python train.py --arch="vit" --model="image classifier" --dataset="short English words printed on busy colour backdrops" --train_examples=45211 --image_size=40 --crop_scale_min=1 --horizontal_flip=false --color_jitter=0.2 --cutout=0.4 --targets=["word"] --num_classes=237 --norm="layernorm" --norm_position="pre" --hidden_act="relu" --mlp_ratio=2 --head_dim=64 --fused_qkv=false --bias="qkv" --qk_norm=false --layer_scale_init=0.1 --parallel_block=false --inner_norm=false --drop_path=0.05 --patch_size=[4, 4] --conv_stem=true --layers=10 --width=160 --positions="conv" --pooling="mean" --register_tokens=8 --mixing="mixup" --loss="cross_entropy" --init="trunc_normal_002" --residual_init="zero_last" --optimizer="soap" --beta2=0.99 --learning_rate=0.0016 --beta1=0.95 --shampoo_beta=0.99 --eps=1e-08 --precondition_frequency=10 --max_precond_dim=1536 --one_sided=true --adamw_lr_other_params=0.0013 --max_grad_norm=5.0 --l1_shrink=0.01 --max_steps=7200 --batch_size=384 --epochs=61.2 --lr_schedule="wsd" --decay_fraction=0.2 --final_lr_fraction=0.01 --warmup_steps=360 --weight_decay=0.2 --adamw_weight_decay_other_params=0.01
Rows from block 7 of a small image classifier, named by matrix and row number. Rows with one number belong to one neuron. Each number is 500 + 25 x the weight over its row's rms, rounded and kept within 0 to 999. All counts start at 0. Numbers have three digits each.
Before each neuron's rows are labels from the 100 images, of 14848, where the neuron reaches its highest value: "responds to" is what is common among them. Only what is clearly more common there than usual is listed. The data: short English words printed on busy colour backdrops.
# fc1: MLP up (model.blocks.7.mlp.fc1.weight, 320x160), inputs 0-53
# fc2: MLP down (model.blocks.7.mlp.fc2.weight, 160x320, transposed), outputs 0-53

responds to: the letter d; the letter o; the letter g; word: good
fc1.263:499494518495481492506506441510487501535534503557467495496500550502494500486508509523498494495491504506527501493499498469499495542509483543485480515510496524480502
fc2.263:466495491562525549512475554512495518479492516503500539491502500484463530508472527539505481492499548562463498538476468490494522502514547455504484478551497516486512

responds to: the letter r; the letter i; the letter f
fc1.174:523502501456488500510532472510506475504495525564480513497500516505474488524475484488495556500475503508514457487496528503529478437520509460504485493477499488496505
fc2.174:507519504513508500505507498499520494548478472477517507498501496453482486477490514521447488521554459519503490494526477503474499528520527499522500518517522524497534

responds to: the letter o
fc1.87:497487546522486439518506503516496491524524581480514540497540503476489499471484491495520505487482479508494490501512479503512503498507500494534501559493473532477514
fc2.87:470501498487504505465455509490482474486515484500502498512489487484498561509509507531512500491496516499469509488491483478462447493511500517487522470562539414492501

responds to: the letter o; the letter t; the letter w; the letter h
fc1.110:508475527489510495532497514530510494539497495498512533503495504480474503532538492497489464480507465513497503494502496525473492503496488480519518564499497460475516
fc2.110:502517512491497468476505467514494500489508493492511492469498481499480511509515501552470517499469528510501514484501507517532475504500486489501505484562522491503480

responds to: the letter r; the letter d
fc1.285:524501483470475506481471558471479476487491523497517500500548516498503503491504494510461520490479511503531472467491519436481491497472476479493419575502522506474551
fc2.285:485529519500465499496505457485499502505518472485500493498502492506501498490506470481506500546472450500449501548511491509463527517519494516501528456547503551488530

responds to: the letter k; the letter c; the letter r
fc1.318:442487513470498470479515503507483474492514500508476510517474513508480529505500483497510498489507527501524491523525515500516486478508523519497525499488484495542494
fc2.318:454523524528572497493502494514483517493490486474543500525512497541453509505508480514497495484500489502523476494489548444509500544514505501485514534512499481494490

responds to: the letter p; the letter s
fc1.299:502512505459449502551547495497511468531511535504493495513445506485501530532502469502505476485492477448497479495510461516480448505514508443501512529495514506480514
fc2.299:500497519480503544488509489488472519493516543499515518488516523554423558475489500506503499464509513501484520475502452520506492513522512545526480510522530494500457

responds to: the letter a; the letter n; the letter s; the letter d
fc1.189:490484512488511531507528488501492497493519523530477514499445473471493527495568484508466488442544467518517507489428509514503457484527500483497554448516539492543557
fc2.189:491528500508498490499473494500509498484509509508502522499495434484478499535490458474487491465472564503496484504541541490439486510496548493496485466474491497474500

responds to: the letter p
fc1.287:521469495533507515491555497526519493483493479536497513514479532483508486554504442460511469492460490495484501493526479495522487480477498491499526504528516506506491
fc2.287:502503501477515501492464514500500488499456508479500504486492499461544512516509523491498512504503500535519489491505503504478550535497454439505475498483509502491515

responds to: the letter r; the letter f; the letter g
fc1.91:514510508429497473502510486496503481511521514499494499502515492454478501507501495469504525472508497475508501491494468507505499515589544504527530540491485498495535
fc2.91:550527498500460520509492485507505534505519508538515499500497533491508508464488511506490485466447499489565490497480496487527506515520513542526553501571464515510514

responds to: the letter m; capitals; word: milk; the letter y
fc1.240:459495497438484476513484485494475506489495504460526497492510492484498538565497502499467502517483533503460455523445497451448504446462543531496478527499480502518530
fc2.240:467508488497480497479515538455497507424463476547504536514476512507528487497502488473492498511500505452492518491523469506492499465520499461497484521517510556502511

responds to: the letter r
fc1.130:497507501499484502496530455514489501498456481473494489495502476461488503508484496446502509468459499495548516495473500473449489474501508500504479560493545408490463
fc2.130:500526495482543511486494467517486523492498495501528522534481497494497460503549493531501532479536515542528484500552489491555502508525508486503481533518439515551553

responds to: the letter i; the letter m
fc1.28:496490528525501452503504510492516474523509443515485456494434492564490540499452521473507498511490512495473466508535521480489510509477509492539501504529511470534467
fc2.28:496483494492502455502556534484498529465502521491498499485464461523488490535502499534500504510527473497503473510502512512528493509526488499450499490493500478547494

responds to: the letter l; small letters; the letter i; the letter f
fc1.73:511490518485522483471513513505470474505491485463484509469493482567482507499532523477483504556485501510499474537473516466520492504485456538473502485493498467473511
fc2.73:551477497499501461498485475519530502471495496497516508464501451479482440498499511457498515474519491539471519532497470470498495509537511508481504489498494538463498

responds to: the letter m; the letter p; word: map; the letter u
fc1.199:475501498502465495482497515497431499446483461469501500524459475505499509508516502467491499526535491494506472451467531433515469437511505476519500535496419531573506
fc2.199:452525493435506495487465552479506554474492495528507497519531474506544523531536502470476524541450481486489501493512501408490487500505502495507498537527487528507542

responds to: the letter p; the letter s; the letter m; the letter h
fc1.81:498491532461508513500543442514515478488493538527513497506494488497485508509493469450476517491516462500477494499500502547454464481496544468479500543510498527501480
fc2.81:543463559476506495499521483511476500532500553531536502482497508511499521480535515504501487494566501501513525510524493521502500555464495501548496519516504499496484

responds to: capitals; the letter d; the letter a
fc1.274:512494508504453497526481498521502503462482504473469488460503505489501490479480525453502493460496546493512494498492487419552511499498505498539480523500481450498513
fc2.274:497539514465524505479509450477517494497514497547528503493508488511532528531454548502522500485492499521488492536520500535517516484502505488514501514517499523554510

responds to: the letter l
fc1.80:509489472472549538434495501462498484557467500465498516426523546514481472504503474505509504546484506504533529502494502505518474514511469524562450482530509508543508
fc2.80:520487515486480507511453483499504522472478497496540512412485503494472512452499524468546503501516496512471501542464446433527515505506523503420512515511500504479500

responds to: the letter m
fc1.230:507494519504508475494501516520512501555501508495499472494494501515502523392492509488509516482497491500498513524477515496489518494485504501431457486504542512499481
fc2.230:477508474466503507486512508526495480482571505507498518499476469441496511512502507498483459501483487468492500495516520481550499488516503468511532529522427495493499

responds to: the letter o; the letter h; the letter u; the letter s
fc1.267:491499542485452468512502538485509482514518559491518506521471535486499482507503509490497472458464498499495517529525517464455508491503472492500506533474503508497515
fc2.267:489516497489501507467485499462465485470501474532471469492541514507515537534471473499518501503494470492498514476505481497481484482503501509487484505553543478482494

responds to: the letter r; word: rice
fc1.58:502498475510468507507509513546496487470473498497546498522473497533483532469499514475516511505484489495516554522541512507460512523515488501527500506517467515497513
fc2.58:508469494498451514490474499503499467456490445535508521535472469498519499497517529501412513479506499481487497477501494495501510501499517459495492478516505523528461

responds to: the letter n; the letter m
fc1.131:511483502510497470504494481510475504502509500463513433518478473521544518508488470475526522511465458546503485501544501494501516447523533514489470507504514514535502
fc2.131:504486453505550523502497496500499504521508478522507499502468451501512524475534490563476508501453503504520487494544509513566512454481509512518501508561499500505503

responds to: the letter k
fc1.36:530495464480532502513473506454505518519474504491502432539512485487483496537516550503456501477504488493506505501508512495525487461485491512500476497520496516524498
fc2.36:490419468507486494485557509494493449463468507517479508497493429491517478498488498521516509487498505535455504508472503485473502493499513480477491501493512496490503

responds to: the letter r; the letter a
fc1.100:489479449524485519502536508533498489520454519478489483490523560520473524499487470522494520509465517499492510514507531501494453506495541489503535507505496490519497
fc2.100:489494542522509492496490495496498521470475504508507501504485479538498522506564509474457484510458505500535532500548497508507495464514468487500511529568497496500497

responds to: the letter p; the letter u
fc1.34:441499527518511551486528524488575510482508519522490527494481479507463465500485476506496492489499467498472443506506491520558501532493491491517554532535514530505496
fc2.34:506503487503500467563500499459499461537489508496558422493476490526467500454502510517471488489494520490494482501506475484488532498485447497499492505536487521498522

responds to: the letter d
fc1.204:515462498502549440473497483515510481512465492469508505497494493486498506506480464516496505466472502501453514504512482498462500547530573502529482532511488517498487
fc2.204:500516510487495462471484463504484512558479485490513489498521501512470459464515478485478503502454473486496501507501503502534502542463500500509480529520510499521524

responds to: the letter k
fc1.198:510530502480559498520426497497530509517493501586516494503534529518497496518557524485459502509493532522453496488504547512480468500530493504505482509514499490510486
fc2.198:505466460501543516511451416530501515494486502505503479544506518495480511497500509535509489508497461575495500509504486501505507489448509499507524515527519490501464

responds to: the letter d
fc1.72:524486515463498447486475509518483508537510437497531506465485539471504502506497499521503488456449475525500524516527513485477506483530519502495500555502463517498499
fc2.72:500495555483490505472517448499497551553499481512502485478510502509500505457500503505508492498497517495521514504487474472545526498508514524498492521493496514501507

responds to: the letter a; capitals; the letter s; the letter n
fc1.283:490543499461506445464519530513490463495521519518493488486496495495508493499495491508454486513452482511495451532496480491478528514505524504515520497504537477559516
fc2.283:488435499519507520488538518487500478479509513531531506467487502542568530522519488529489515477522557484521497491508572521470471490472455490510476487563499541506506

responds to: the letter n; the letter m
fc1.265:487495467500465454494448478506507506550506510497498502508469498544492482486503502470522511508464507496494474514488532491501499416509502474490442536505533516508514
fc2.265:504517490501497446502554513510488495517502495489461499481493490498504504479509493506534514462494482524458487509531510503492501430532489497485491506482492503563495

responds to: the letter p; the letter s; the letter m
fc1.258:521497504477511469499519439508491468513501521487500514520505497481499521500517449435462495459505501489490507539504472511502482481520536470532500543523524516501481
fc2.258:503464570500469529455517439544496512501472497504540505511509496535487508485500500476477500500500502509495530478506448501515506531490487500515485502544495504498492

responds to: the letter i; monospaced
fc1.233:500512533482492506482535504491499472470486522477529472456510465500489500503527501502482509476530471506467495483559495463528493488498497489560570539519496494520530
fc2.233:486512553439448513454498485512505510496507494478503496495506499472495500499434510513521547498495498528445503547429498538504498491513475495492510528499500503494549

responds to: the letter m; the letter u
fc1.271:496493522491536494474545478505486472501525431486483428485452505542502519514484507504559507510481475542481514508496495508488518467476515491514493514525523501518495
fc2.271:504430519498507467526542569530476515479503448492504485479500479507508501520477497513488478499499491491500467514529502496459486478500487502490506504474504487504420

responds to: capitals; the letter a
fc1.212:551498501510515509460541502555486472507507442554490498444529503559500485512505469493487566490477466495481499462502464517456499530490512490492518545496492451499505
fc2.212:493539575551452508502503509525474495551526499514495510534505494530508504493447505509501484505416501505502507485466473507476502514475498507500484482594555491484517

responds to: the letter r; the letter f
fc1.172:477526486466565483523501513513498470505516516562455515498505526550499474533504511506487468505488547495516486518480560481505491499497505511505501505513542497503499
fc2.172:495487460511500506519483412511517495500506513470504484489526500516475503462482513535512523518502503535479465507474466509492535501480467494506497521544506497506488

responds to: the letter o; the letter g; the letter d; the letter s
fc1.319:494489497507528504499495499535496498566564509540501498465527490503479550471493538487502483521524499498502476499485497498518502507493498467544497498497518543471560
fc2.319:516511498496539500499502500495518542467445517487498561561500544457512508519508519509530515451473501502484480537498489490489475516555477480489507501526480518552512

responds to: the letter k; the letter c; the letter b
fc1.227:406499466480501501507508470544535481495525492497562513503501485508508500559511513478513503445506493469521503489505571499554491494504512491496470516491529529541512
fc2.227:467518497517502524501489547517498560501503455484515511446487528491498502518500491498514513529502506451530490501445553448539500476506489509492479495500501467501491

responds to: the letter i; the letter r; the letter n; word: iron
fc1.282:499507495539511542527495473475495535520480500493507539536475528509472500536500490471487490467513460504522453500509495498473468478490467507545504505504527504520527
fc2.282:514477499530549496474483499494468524483441506513484492504570522498470541499546530480485528491517482513492510494505496506500408541522446475493507504520552506493519